From a checkpoint of a small self-supervised image encoder: norm rmsnorm.
Rows from block 6 of a small self-supervised image encoder, named by matrix and row number. Rows with one number belong to one neuron. Each number is 500 + 25 x the weight over its row's rms, rounded and kept within 0 to 999. All counts start at 0. Numbers have three digits each.
After each neuron's rows are labels from the 100 images, of 14976, where the neuron reaches its highest value: "peak on" is the class under the peak. Only what is clearly more common there than usual is listed. The data: made-up ball-and-stick molecule models. In brackets: how many of the 100, against the usual share in percent.
# fc1: MLP up (model.blocks.6.mlp.fc1.weight, 1152x384), inputs 96-191
# fc2: MLP down (model.blocks.6.mlp.fc2.weight, 384x1152, transposed), outputs 96-191

fc1.232:472536541529454452494500491531520522508490506549508490462504514480543528511504528483508485552533525525499532481541506475512524565520482450506490485487488486522513472503506492494539504524516531472461524470492469544483477487450518501476535478529503478477454456506428504515509478489498463516
fc2.232:446481475421516530492518510482483454528504478513479493464471517470479451445467462474500483514512475480492482509484484456521488498500501537509475476510578472502505470528506526486514475531531499454515420501488512482514472497478499486501495494516490517481482481520505570522528497529517522495
peak on: green ball (80 vs 1.3)

fc1.81:488505503482504483488497458444504512461489517502511489493484548491502527479495479484501461472471528497536528545467491492452499473465509516520458501556540485520485479541505515556506488464484478456517443427468454529521508506495507540461529467513511524510496511515522500474493483476543489471
fc2.81:486481495508519533505492518504478506483469559496468516544468515518508489531473498504529451488493487516499500549494530471499469518532539445526435485517522508490532510506523462481517540508484500469495471488492497467520496482454507521497503479522488508502476493501515534511557491472486483493
peak on: grey ball (29 vs 3.9)

fc1.170:511519541508488500544487516513491499521494478507484492484534493522496512497497488520501450466478508480462497529521531530504524526469496452513493496514497567487517493486479469482470433480491511498490515502503500492540533502493480501504531531472488478506495539457470489485531497516499467528
fc2.170:511468451502500493473537495551508504483507480492482475500492523497525509502483470500474474489487484461487457473459476518489498501472483467525502503529484537511436506475461527511518465530463507541486507494528494487455496503460500531501508474523516514460503473521491496508461547439497497474
peak on: stick (42 vs 0.3)

fc1.63:460508547517538467481496499508544496520497528496532488497546508483529467466466500444465463495454524563507506481492481501473482494501483449534510465470508503561534455512520497491470489503456509506531509527499481503446495494509494544497497489488464538514487509494468488501479479486512489518
fc2.63:445478511492483494523513479523496479537543488514548487521503525477479496525549520490475501522528483499448488490476445512507489570468476472521529481519490530515476515514525482522523473465491543486441535511488487480470486509514503502486471476481486549492496479526504506522490523506491466549
peak on: grey ball (27 vs 3.9)

fc1.674:488491483525535522492484488493522461522481518521516466539517494484580529467474551494514449482490448505454497456548504506461498483492461493509468558476531495538493506499502472496526505509514527473476510523504467486510554444505493483514529491528461503485507497536497492483500497489482495503
fc2.674:529491524500519483510480504495502466476480504494508524506479496469511525492511471502446503502516495424427462534526487498460479567542475529518456476491516478474499524533449508499539465479504492467541506487517501450516505495515485503484505494478520532539480480508466493483471540513487491503
peak on: yellow ball (27 vs 1.5)

fc1.274:481478536500445473495555486531506543529448524501515484517520465491470485466511576532478457528521481544493477510502468425480479460504474520519507540490500547534517518458500509471490470504535493503421512535500474498498497485507468491482510493532511524479489494492482522505481486518527503455
fc2.274:500503495486496522514505489512450484486485537519525519509448469508512512490456486501515515507505479513549442526512541529503492482532521531502429470492535491508521484522543460523517506484522467507493465551498485554534456503470509546501507502541497505502468553490483482500529492477514511532
peak on: yellow ball (72 vs 1.5)

fc1.153:489509481487502497511435473542468502487494502474531488490532510473525475553548478491494495466535505483487515458468502455526480506487532473469484496494531521507537506486502479500486499534502498446525492489515530483502506473510559489514500461484478506528515486479507541508519501480400481510
fc2.153:459464518457462536491500535477462482524462457501517511487512514531512539523471486494522468509510495537470474435444481470478515472497473520505501511500530492508518492507503528462491520520535509463535528525519496504517489508499559531503508511546524518502465523533462467510525497559507489498
peak on: red ball (45 vs 1.8); purple ball (27 vs 1.1)

fc1.688:535464473522453481534527486472500530431487501485495533466498513468501476505486478523535522506482525466509518540497489485520484463503488485459496465500535546442511509518485463483524515484504543468465479517524512489519501512531512488504542546502495493517485508514465523512519504514508489540
fc2.688:486513504488494518497482501525500484492464520479449495525487518514455483469487518521506541513467502502520530447491494495487497516507586470542501509500498462483533499492559515533524531455471466510501480483469479483479491466515501496485509493462502524508487519514517517501512491487501472481
peak on: grey ball (37 vs 3.9)

fc1.572:483499507521491484504492546525472516501528518484540503493524506502514481481508475482481502521481515490497535503499465533509533530500493468541518526517493511524465518501543488508530500467506519502514572464489503512488524516526503472491484516483535573514527494497510478485492532503505474546
fc2.572:475484505478499498467513536464539514513446505504459512457479539483416486485468462507524572512497475474544493489489522461517495456503569513485525503501501476513469528495469460525500511516509497457497503521465527504504508464492535518504492505492510468490509471498515520507460501489510458456
peak on: red ball (63 vs 1.8)

fc1.742:528503465488480505516464511487526486449502535534503503500475489510505474500470495507478481468461488532464486534509478527499470475501506505479502446492477515482487477516463484542512498488488502512489495532485454490530521493458517507519465495495486481512569508471479540502546480486507501524
fc2.742:521486501498520470508517532508462521515560498526487473469532539485525495452489522501487554494480518475444512470489506498477491507486464429548493509514487521514522483469510486517522522474466480487535547466473545489528490496534512505497480515483523535504516517498468520506496499509472481472
peak on: red ball (72 vs 1.8)

fc1.736:477505485482495495460515499513533451505527487549486472496481497511488491513456501517507488459522501520499530458489519522481467500528480514490476506540473523445494481492514505487502521450475489509482537506527476514478514478543510494499507534476463511477509482524476499529538527529524496510
fc2.736:499470528508457511494478478498488515505504497460523512488471506491434467451510527498484532535517528492478535477441520523501509535472569435563533472506477486479488528497490494539524532526476529525541500491508522491487496462486498483473492482478494499457485513480486502486514483494488485493
peak on: grey ball (66 vs 3.9)

fc1.505:490470482460533463489473504489473528503480527480515512530513491469537486512501496495492529500496526499503506490500514508463504512501481499504485502487484455507518507515491443502496555516515514547557512490542469471566544452557495498498517537453535499494518522524501488475519492479555533482
fc2.505:511509506517495492490507572514508517493529492479505510484498479500470473448472488493507504499509494474522505548495508461474490489467511512478494459542507523507508512493511490503509515493526512490522475468500492520478520479500507519492515474442473505504542473514526477501478511449478455470
peak on: yellow ball (55 vs 1.5)

fc1.231:534515563523510525467549500487519482513529520514476545504501507539471505477543497486519508514495526484520482491576542502488475523527509465466487494458532502497480509503485550459480463522487480482461555536498495506491524501505483504486507503497458499514467484484518485479471475568481481526
fc2.231:519525479512491494490481456482513504514502523547477480511507487493494521476498439539487484474515490480459478486552497562494481508492488508509500494479470539546482471486479525533477507470487504551486527493502490479558540510483458493445514480505487552497525485479531450496542542499489488503
peak on: white ball (94 vs 1.2)

fc1.520:507502527502509487531492464503504508486428548508527511502463525494491467482505508527493505491493495490537528531512518532561490498485487446545517478451531517492507526497483486498475540517454478463506525494493505532510485494496488509522507469559492516501459516476530537488533483533490475475
fc2.520:450521519536537473458458514524505512510505477493551507486453488502516463540502510474472509483488528449531498472494472453483529553511516455489511464507502472484477524493522482515497468537506516519475491464513483527462478469498485478528491467465484522490516503478482484493498471494523476503
peak on: yellow ball (90 vs 1.5)

fc1.13:479472509470523471503470512465472487514493460511487508469535507496526509544509469488480438541511471505418475466538450469510504528509553458485496519484547517496523490510478485508500468480521452483503501524513455458479518493500490469526499474522495528496508498507494528503493486505506517494
fc2.13:464519521477481489467490565500459482519531462466496498526495522500527525480514484467496491534501519487466487456466455455479498547507473502513496525524517527497502536523522516470512542539525508509543541508510499478509467511515524538518518527518512524494500513514474508515553536577492455561
peak on: green ball (89 vs 1.3)

fc1.89:492506509522506474502536467528485508487514521524508526498527529495484491504541538521505486442521500479517503501513531492515522525461526482482496468515513542498508529476506488484495480451515486466442487508491524512506526509509505491470517505525509480500496460449504480521529498512507484474
fc2.89:510476472529499493476499518493532475486463474495503474485492510507545503518499498508460475504512502444513481511493493520501498509496447495487466469433506533526444503497496516514492440565482501513494517511510468488472505491417467458507493493462493485482484449507474476484450538492480486475
peak on: stick (33 vs 0.3)

fc1.301:524508540505499485511440448488455486502484441478513517507501535546497527507478486538506519498502533483519469446525495506464505493476445522491514499498451503515503531514508523505517525512505550503467469473485488470513459496513496518509486483510473533529518494518487532481529503510481492482
fc2.301:523473474508523513507506511497482511522458535524481533554541494510506509534512506539493514514516480493540498459507491550481500524528506513506470499439512506522497501506514499513528525513497492552532477525519501426490506508478511486491510511476498498487448476537495486528489513525505500454
peak on: red ball (69 vs 1.8)

fc1.396:483532510517531455487514560486531472519529532515487532485515506541506485492539485524471524482519529503513474496508536476468531520491502475522513498511535500480531504504440485506514507507503498453540525494477488447529513485470516495484467549454504488494528522509515490431496510527498518550
fc2.396:531494501502507519533443445537493509493507533509446516516501543490435501445508470540541510477504517490466555511489515505499490480506572544509464465481487510491499506489552555497487516479486496476463523472484516485532502534481467460480500516468481502501528496502508516485518558486481512515
peak on: green ball (32 vs 1.3); white ball (27 vs 1.2)

fc1.5:498507521539480435511551503460496530481497516479462533498497577522493432464553493510520506463495479481474506494532496525511503484548473515476494461521538479473503489451478509537523470525473533517484512500495478494508491481524506489510443486488481477488468459508495484456483521504485523468
fc2.5:511521511496488518550454485502530509513473494513477474506513520495470510467500452567486465492509524517513490484507470574484515520476473493509497491462492534519469515492511542511486517460509492523472507482514496466508508515495507467469484504509503534477539468495512499513534562557494473493
peak on: white ball (34 vs 1.2); blue ball (30 vs 1.9)

fc1.283:431507518514513513500482522503487484480536510502526466502537496473506534502501515462463501552492531525494497479467470485493477544484511456520485471473492498479499534501496487507524447526454503450480511530486482549516510475482499513492500539487469450498547502485524527501524523527526520509
fc2.283:508485464490455448527545523498477491479573479490530493504522541489479491448517504513489497510480511503491520515476472494515515506505486460503504497518480525538502497471485512522467487528512501540501534455510526460493512510439504522489531493475484527503503508507517523501525518451462481497
peak on: red ball (74 vs 1.8)

fc1.471:444484529518532497503511534531500486482510460457541491481485510503513514506522529548536496526496552533513518489482497524489492490492510461515503496511472487484519504476516498543563538518494519479515498490529499472522500524491510525466475497470520514506540503523534484493486516511511454498
fc2.471:477474490500512516486459542500514530500464489526474496490498493515427518493475447521497490505487515468469504460484562497519476494487587525519510496539495474498458511505497474530463558485502530448531493528516531508537531460493501540477484510494507482485557483499502500500498514512513460484
peak on: red ball (67 vs 1.8)

fc1.247:541520488500495481520488535466495493539482517527498478525501494469505500477464511474481502496535486497457512502501534505475479427481448454460442494484520522519465482513501524516478508438499488473530476487480460483466519510486487510546489506444465461489491468438505518526500502519465486472
fc2.247:541519483538544476489506515504523540499526527521510526551487522489503487488511539515511537496512517469497519486558538501512513496512498466502549520504509486531520517470513425517516561524488490535532524498526532515523544447514542527467499495512538520519545512534489513480520496502500499457
peak on: white ball (67 vs 1.2)

fc1.33:491491550526499451488454499511515513445530484492508515532501521511493479526524511477521491526493494551460520560477477505470491487540502422512516513485511536450460507519521488538465496480501514454473523490494460498494511497468508528489482498533465486509502516513507540474484538507515493507
fc2.33:512493485513484478503487536499485500489579486462530495549497565503469484429474510519500490532469529531497547490484484501466500500507547529503524427498551504499502520492528490458472516520510499460526531464490478485487496494474531490474538494465499502504491523474470523524524479504461445505
peak on: red ball (53 vs 1.8); green ball (26 vs 1.3)

fc1.764:482482479493469507516444497513496511480480526470494540531519487506538487495500486513509516471512462494555522468493546494500479442511467492468507494491507473487514501497492462467488546512485520521496482494528505475505492503505460500501507473487504472512456461518503487494551450469490501486
fc2.764:535492478502501501484506544511518511507566476484477474454500488499450510411515525513530503496498483506542483522485515486512501484474458453494525491495493541513520491501506451489518509516475505508488486469473503477480491480489522466470516491506489527496504511475483485490483493509488472474
peak on: yellow ball (97 vs 1.5)

fc1.36:518471517531495503478498527493531490475534508511481529508515537507510444489547500507482534531512525486480520505515504501511484528468532493507479451531508481479467522499502488531555525502478487498557489509476536494534481500508452460487478507489496531527488501501504510541479519503490429534
fc2.36:490522531507490509506451517489485496496470532485493500477494518505411493462503503511529488520504493494467545518472543481519494504486575492501488496466490478492483508504527526514454529495511503474525509475480516481526500504476475484465496507456494509506511491497542511513547514467485527503
peak on: white ball (79 vs 1.2)

fc1.741:524526525503486568484507469517467457534510522514519502536510478518530521502485531465498495518485501504491492494524484464452526497531471488488501535531494513534496500508495496539468523516508475497535492456515553502497493489484513482483533494505493530527518523506514502473505514473504466497
fc2.741:486508476484498508453527508486515496501444460512498487476451496484507502617489473487528477495484486467417439480473503434513506516500484486514539511506469490521516505522462486514531499488489487489548494499482514532485489468547503484545484507495491469518513522487504487488474473488515468503
peak on: orange ball (30 vs 0.9)

fc1.699:437478506496521468469470460496458515476470490546514488450497520518510509497492519537469513475496495496480497496492461516477496490488490489472491444462500513497480505531515472532534444479495537515441505525538432518483512486488542483503512518516437503513456482491503556482504480496490534433
fc2.699:515502517494464518496540508486470479519531482441552495551517487496515486530517534490470508562485508543532485519457447485466516518499485515482498464488501522511574539508551481451479498495543492514535535514511499487519481536503510551490541483543487491496460543502484456520545485493502484525
peak on: blue ball (33 vs 1.9)

fc1.548:485483468541498526451456533488458491478516496481503501514557481489547506510507530533505514466495498484532545505475509544479495514497447503517457517508507533474478496497527472534475534508546491518503499500523489543489471490468517497446469504457488528491505489508491470499497487492513501550
fc2.548:503440490482515507520487521516483532500447494498463511461513483516555485517500483470502447462520502480475452495480513480501485485467537510501514532498506482502457470476494488499487513492497490479552526501519492476496482488488519497517458512492501510472514459516477495448417532470487501474
peak on: blue ball (28 vs 1.9)

fc1.765:504483529475483497478504500529514520481537515468492501525522535501484516491532534442485520517516503522525483533495518551505528499508501492500469487484488527525531504509495516511499530507503521503520526509530447544498487518487482524489525480531525493514505455515555486503487567512507447514
fc2.765:497476474523491478537465533537469501468490497497538487479519515488466460453487501477501453488510514483476528497459484483517490477466603533513509470443469503483462495478528525484488563476520501505538494501518558486485509531482496479467468486465455472473500461490491540459476514467485495514
peak on: grey ball (29 vs 3.9)

fc1.491:534519481522483479496468511524491527455487499535482508484506494516501512472493473529460509497480519535511497494514485492472521538479444478489521477510520507474497524471427493515524501491486556475515484517498466516510535482494481510501525478520451513483496534473514483524475533515522479472
fc2.491:525505496501497527499486510495438501508498553494522488515511491509444506409503545518518507555513531498526514493498517574514510484472514556517505526508521489512466498504560441526480486481508525506469495487502483470486513501500521441467521523489491497509495515495536510491532478535522552485
peak on: yellow ball (65 vs 1.5); white ball (32 vs 1.2)

fc1.641:502520494462486494456479510504502502521481526476513522517511461536516463525486451487506476526493536503486528515502499495498531489477497483524519480493511513498474527491527517491502515478498472517519499455534446516478550504484521480518489473508498520503481522479503507510497499466508513514
fc2.641:504508515498485519505494507511526475530423483532464523500531486519469530606492473530502544518494491507515480448523516452495512508507518488506550521531492465506517527526513508512496506559472503496507491549465488528505500495500514504489519488493518524555501536489492483496514491504516377487
peak on: green ball (86 vs 1.3)

fc1.449:533473464491486504492501508502528504505484547509519479518485514494508489521469522542484502499480469506555549482477533487496481496544486490501500547508475447504478473480482494531519564480458517519520490517493477497518475535558514487479519488440487558488496490523498463488497535504480467526
fc2.449:473483504517527494494506506542524509502507506494503497414462479509459490436492495486489534468498502449495471553506478465504506506464524511524486474465488523537462485486484516513489500499493511509482494483461514511490498482473507485497492474468497489489517468492524506500456525441509461488
peak on: yellow ball (93 vs 1.5)

fc1.702:435518487468489471475468478509479468499525479511496489473501550483506484470491486459521491511511504515455485497486518493533528487519496478520467495504489501523537474513518528504486475495489527544472515483519513433518468487501504485491535440509490496524502492489480534482475500475467481487
fc2.702:476511497466477491468547556496473479518562469453520503549513515470495499411525455476489520526501509479480528456459465482482529514493489486516539470505491472479524509478522546479486537496535499472498518476509469452516486490515546515557506498496492501506492514495491491526496499486496491543
peak on: blue ball (57 vs 1.9); green ball (30 vs 1.3)

fc1.368:487514479500497492502470488496502514504465509486515513475478453521480440494464503476521455427476479503545525510488510526504528467489559489514483489501467455505463484497516488513502525491494481516541500513506523488513519508465461525483468487524451540460486485525492508485494469524498526468
fc2.368:514491482535529496472470515519517495534543501483488481508489478522487494470505526482508531441492513469559510494520502459512509459505523483459447498515490482500498491480522482516478494524474538518479464481512496538464506503464486494534469527489481498501505477494482521476473514530507458444
peak on: yellow ball (86 vs 1.5)

fc1.176:488568504495486511515500528518504536473511502530512479531539502479536506529502494493491543475468479541478507477496484525517501519495478517505498532513493491481494490528493510504490541518518503483535491506506510524496490550505548506489487503469510518479499503507551496451516520477536484509
fc2.176:503458476518525494505492522506514474497505478483514496460517518518514516522491502514491472483513527516477526448490507488458503538466525531545537535455514494464457510467487539517541517497516491478526522520505505481503499508487544465476481487483527503496499471495475535498449536489458470500
peak on: grey ball (33 vs 3.9)

fc1.50:474484479482482488502462498497473494519459482491525530532521483447524463533478496522488530513511532492536507482480551507556493516508443502458502523462452487499502494504479507483482545517492525529531523491483541480538476490492526516497538487485466522517458436495494508527504498460492510492
fc2.50:517501475516520500498481555515513491502537493485441498470518471512493502493497527499511493453500483482500504534481512481490499530485518470501504489494491528515493485481515461506492514518495508473512498451487505477486496502503514496435507487502494531467528497498503500511483507495480455494
peak on: yellow ball (96 vs 1.5)

fc1.559:469471532523459492524469505506504492455506497501533529529507499507499476448494487476468487531461543469494508510516490460506495510465476465531464446478504478507517513542521511461508535502482471501482491506469486487466468509512486511504476496508484529518517499493499510440514473501576488490
fc2.559:462524500429484508510503450500512517522522481474565512460499528482479491487499514496532568551476486515539530441446464485521520497502518423520512506541496411501480514482507475516483493483483511465467490504493500504479486490489483520481500496478495526510451499488503525508494485507494479507
peak on: red ball (34 vs 1.8); green ball (28 vs 1.3)

fc1.477:496526525512478552486473522522493474475509468494509491490517521518469444483523495533531536528469507498514511516504520517490494530484497464511513481517503491471541496513469532464550532484506515451552491510454540488499497513475480520498512491550554533512539479522508528493527470483492474523
fc2.477:446498492493507519489454529468507494500484499519461509467520516492453490461470469503497509496497508481459540494493530448529481487491579514546471468511493468495511512512484482499493565469519507429550511500497537466519524481517516496484474515469504512493535479538513498513513520534494488462
peak on: green ball (36 vs 1.3)

fc1.53:518458508515468542510438522511472518518500494458493530496505501496503493477524556509496484500506487508479479474513494487480553505462514489520527465545520501460476512486507446548568516504470548496486468491502466472465533504523489500509456511480501547462458488477501461514477487505545459446
fc2.53:491485484504505482483526481535540547504422466494550512525481500472487519506528539518501442484529465455475504544485485490468470491508556508518517486560506529538480492491460498511485476523475546479524499517523477502512496462480534518489505478508473532507487488521507527499469519462515496483
peak on: yellow ball (36 vs 1.5)

fc1.596:517498493507503521462488504496491522562507495495508503556529471478471451492510494524505484478510517499497536507542506516459516523522527514502526493515512509486510553475507486482474501479443541547478491545541478492489496530529519531468467501442465500472527497528461488485479494538525467482
fc2.596:501486527466485522505493501522518497503477478476484500471522471508456521503520505524528482517491520501471520444471490524502525556491555469514536517545471490508492522488485492568542566490468510528511515498505501543534498467528514513509508529513528505489508499484482434499476511469509445543
peak on: orange ball (34 vs 0.9)

fc1.670:511485462511477502494424478548516494496503538488492516503533487493531489484502542473531514468476459509476548507478498506463497458509495509471519458495502538511492490495523462511470531473500485485500487508508466515517503522483480468484475510490453519483497482495506520483478505536469466504
fc2.670:523488519467470507468483512499523504488467454475513497474487562481455476550535524488511515497502484497449533498478479481504484513471561487482543484483476470516492506483476509494494499501491495479472531543489496471472481503513487519481505514489489519488494493522483521495470495532483489472
peak on: red ball (30 vs 1.8); purple ball (29 vs 1.1)

fc1.659:479511499509485505510499540498495490518490520475530507475503534484499541488544509430467467513511507511506532494471489569487495508510516500507465522465489558516489522497510496518484469448468512487448517476515485503468473504449513498462490497500492573488505531493521537503503518514506464515
fc2.659:482547532508495517473529482500482502498506502453492470493487487484433471490521503465494526495467469513469488483466474503515488533474516461507553521514460460525519521510499527500530532508461508495526504474469509522481489471503476506502482471488477493481470474517521470541509474523536453480
peak on: green ball (50 vs 1.3)

fc1.604:442438516509485494503468461531473499470524467467534486505492493507501510479519489478483454550508525503474511464507472483499525465494544485495455485468526455441495458511499508507504473504499478538525457505461554512488498517500496492518499516492475471474482489523507508490493463499478470494
fc2.604:433505510468461529474485508481472477516472485467570471493497507482471485470513516496506447540532495531479523458415457452494534512508525444511509472521491506503536511491499572518516535527528531491498527489485470469507481494545523541509487522511482509478497517519519453491517517485503522560
peak on: red ball (27 vs 1.8)

fc1.707:515471512488522501485484511514461474524479501473491497489506551530461521518520503468548519542515512495532522480501517496470513505513496521505522493520501489459476501519509508515509506531470495506548486477507523499505484557481463490487466469452445536497486473461512469496491495465555418561
fc2.707:471469558507491517501457510530504511491449503507476522455507494540447524437524483509513492536512511488476530489470514484518477561483585462524486489496490477492478543498533507508479525470503509493499519511471505466492500498469498513478488505505511507475506476521527478505481502482503516532
peak on: purple ball (49 vs 1.1); green ball (25 vs 1.3)

fc1.523:488495419532505529509483530529507504487478490547455499459498484516506435516496506497489475496490496501468514530524516520534531462485494539457501518532497492479525464503501481517485517521472526469479479484464485467550481510506512536523484515493471490480504508458489462503536486522546500548
fc2.523:497477505494466498497501529482468516506511460474433496527488498484529519490514500502513475486523498484537484500479507506457501467505501520485516489534528540519513513477437464481477442471498534499498494472533481466512509492498547473448524507542476493501535507530512498518491521443464475471
peak on: stick (27 vs 0.3)

fc1.583:518485454505504554499509482538460479484482522490506494542507537514485490469449529455474482515485491520549496512500487544498502478523522490486519537515538503531509507494490495539466538492503507516486505507513495509492494489494497499468482500496480522497485511524511513480524511513493485488
fc2.583:503480513494511485482497508490505504519502451488528477468456485522488505478518528499526491481481500454480457462502502480494525499481494534493525494497481451521490525515500507508537537546468514522532475474473487550478499482496479488539488486507467494504491528470492451488480474488517484501
peak on: yellow ball (89 vs 1.5)

fc1.551:507497475473520512508465531492518490508502526528483511472497516495510464493480490486513489492533474513466493488508533514467512478506498489499507495538487495460566449506513480484449498482509488535534538497473502519531552500531520517503496551556458502529500532467520466468513483481524516522
fc2.551:486494480494508512491521473495506491463522470447484474524472521479574499542495536507469478497514471483528494515444494536473505452465462526496470488498517549516491525497479501487502453507490564473446485473529479492485515510491500487480518496525495455473487463548490510515498537470508472470
peak on: stick (39 vs 0.3)

fc1.9:492506510488494527464484493506449477532469526496472555472473544493526507508501525485509487511483490493486453506526511482475537510498511491473524512498526531493534483504464505489564526504503537483478524476470513522478541462469494559498508471519488500500446516475487513536517500483513497541
fc2.9:457509497459527502481500514481492477511457503522513479530473494479502491567487453499496459522484528479389441490498484472515486516516504500506497518519490512499556476528471557488509508464544505469506487508523525509520505511527521521552524486493504504508534495506494505498535513539515447503
peak on: purple ball (42 vs 1.1)

fc1.362:483484500472518468490546515483502473505510490537497502448523530561502501515551460519473484475525509479438510509469502497521486568519472506498500496517481480476526533522421529490602482525505489476521509509539508493497474444508504467538485476466508524527542484531469487515520505509466492517
fc2.362:489482521451485498486517460473510488483494490524469510477476504493454474471520485499484510508506496533504486482505492502503502511450493500491562463504459437479471550497418583533545527485464494497539473499491499502481521464526468517551446485486504499499528516479477465510514487484489462509
peak on: white ball (91 vs 1.2)

fc1.626:512491493514528484450469512527515508504504522541494534502546487529516472499518514477494525523530487540492510509510488503478441482514499473469494488465519506506497504514508478475510546493541444507465508505465517498473515500467467536522488520501446485508460467466466528501493519491464492468
fc2.626:546500431509510511487491559470508463486465473478458496520481534488484519541490510523534528487482497467481498499525546456516495455457519456495549497499511497508483481499498454527512520518484493506496459487490508486505517515482487507490514525454503540521494508479502500500520474560507472487
peak on: purple ball (34 vs 1.1); white ball (26 vs 1.2)

fc1.364:475496472526517515484454500500520505498500536513512498551482507553543480492479501501504484507507497479514471506526502489494552467540509516521518500513528496524532493526522469484454532508510507598467513472499534563537552504535511530488510540518528499501534512505544465435510489512567504479
fc2.364:503518483488508506479515467520488530475503491505497485485485449480476500509477533469521475456489514499474470493524521499483514487482518488473508545522483511465538503502529486526487533486511538513528474465536484565483519463492510471535503500542484505510524476523540530524488466469529423487
peak on: grey ball (48 vs 3.9); purple ball (26 vs 1.1)

fc1.55:525486497503478475472516442531546508479487526476532508475511496512460514509521542458500477465458502526507527532509513526535514503493559506498496488501504492466438479483525519534495525513488498487524533529542486481548456488481480552495486482477487467502461506460470468511447507489550474472
fc2.55:511503520528508513499467510517483513490461496498487495494470509497432511388475505490525496507498504469476482477504533492501500495496558512486497544508487484508473508509507454488510515482499516514484472492491514537520511488458508531465486521530541506462472495473511461505510499473494487554
peak on: grey ball (51 vs 3.9)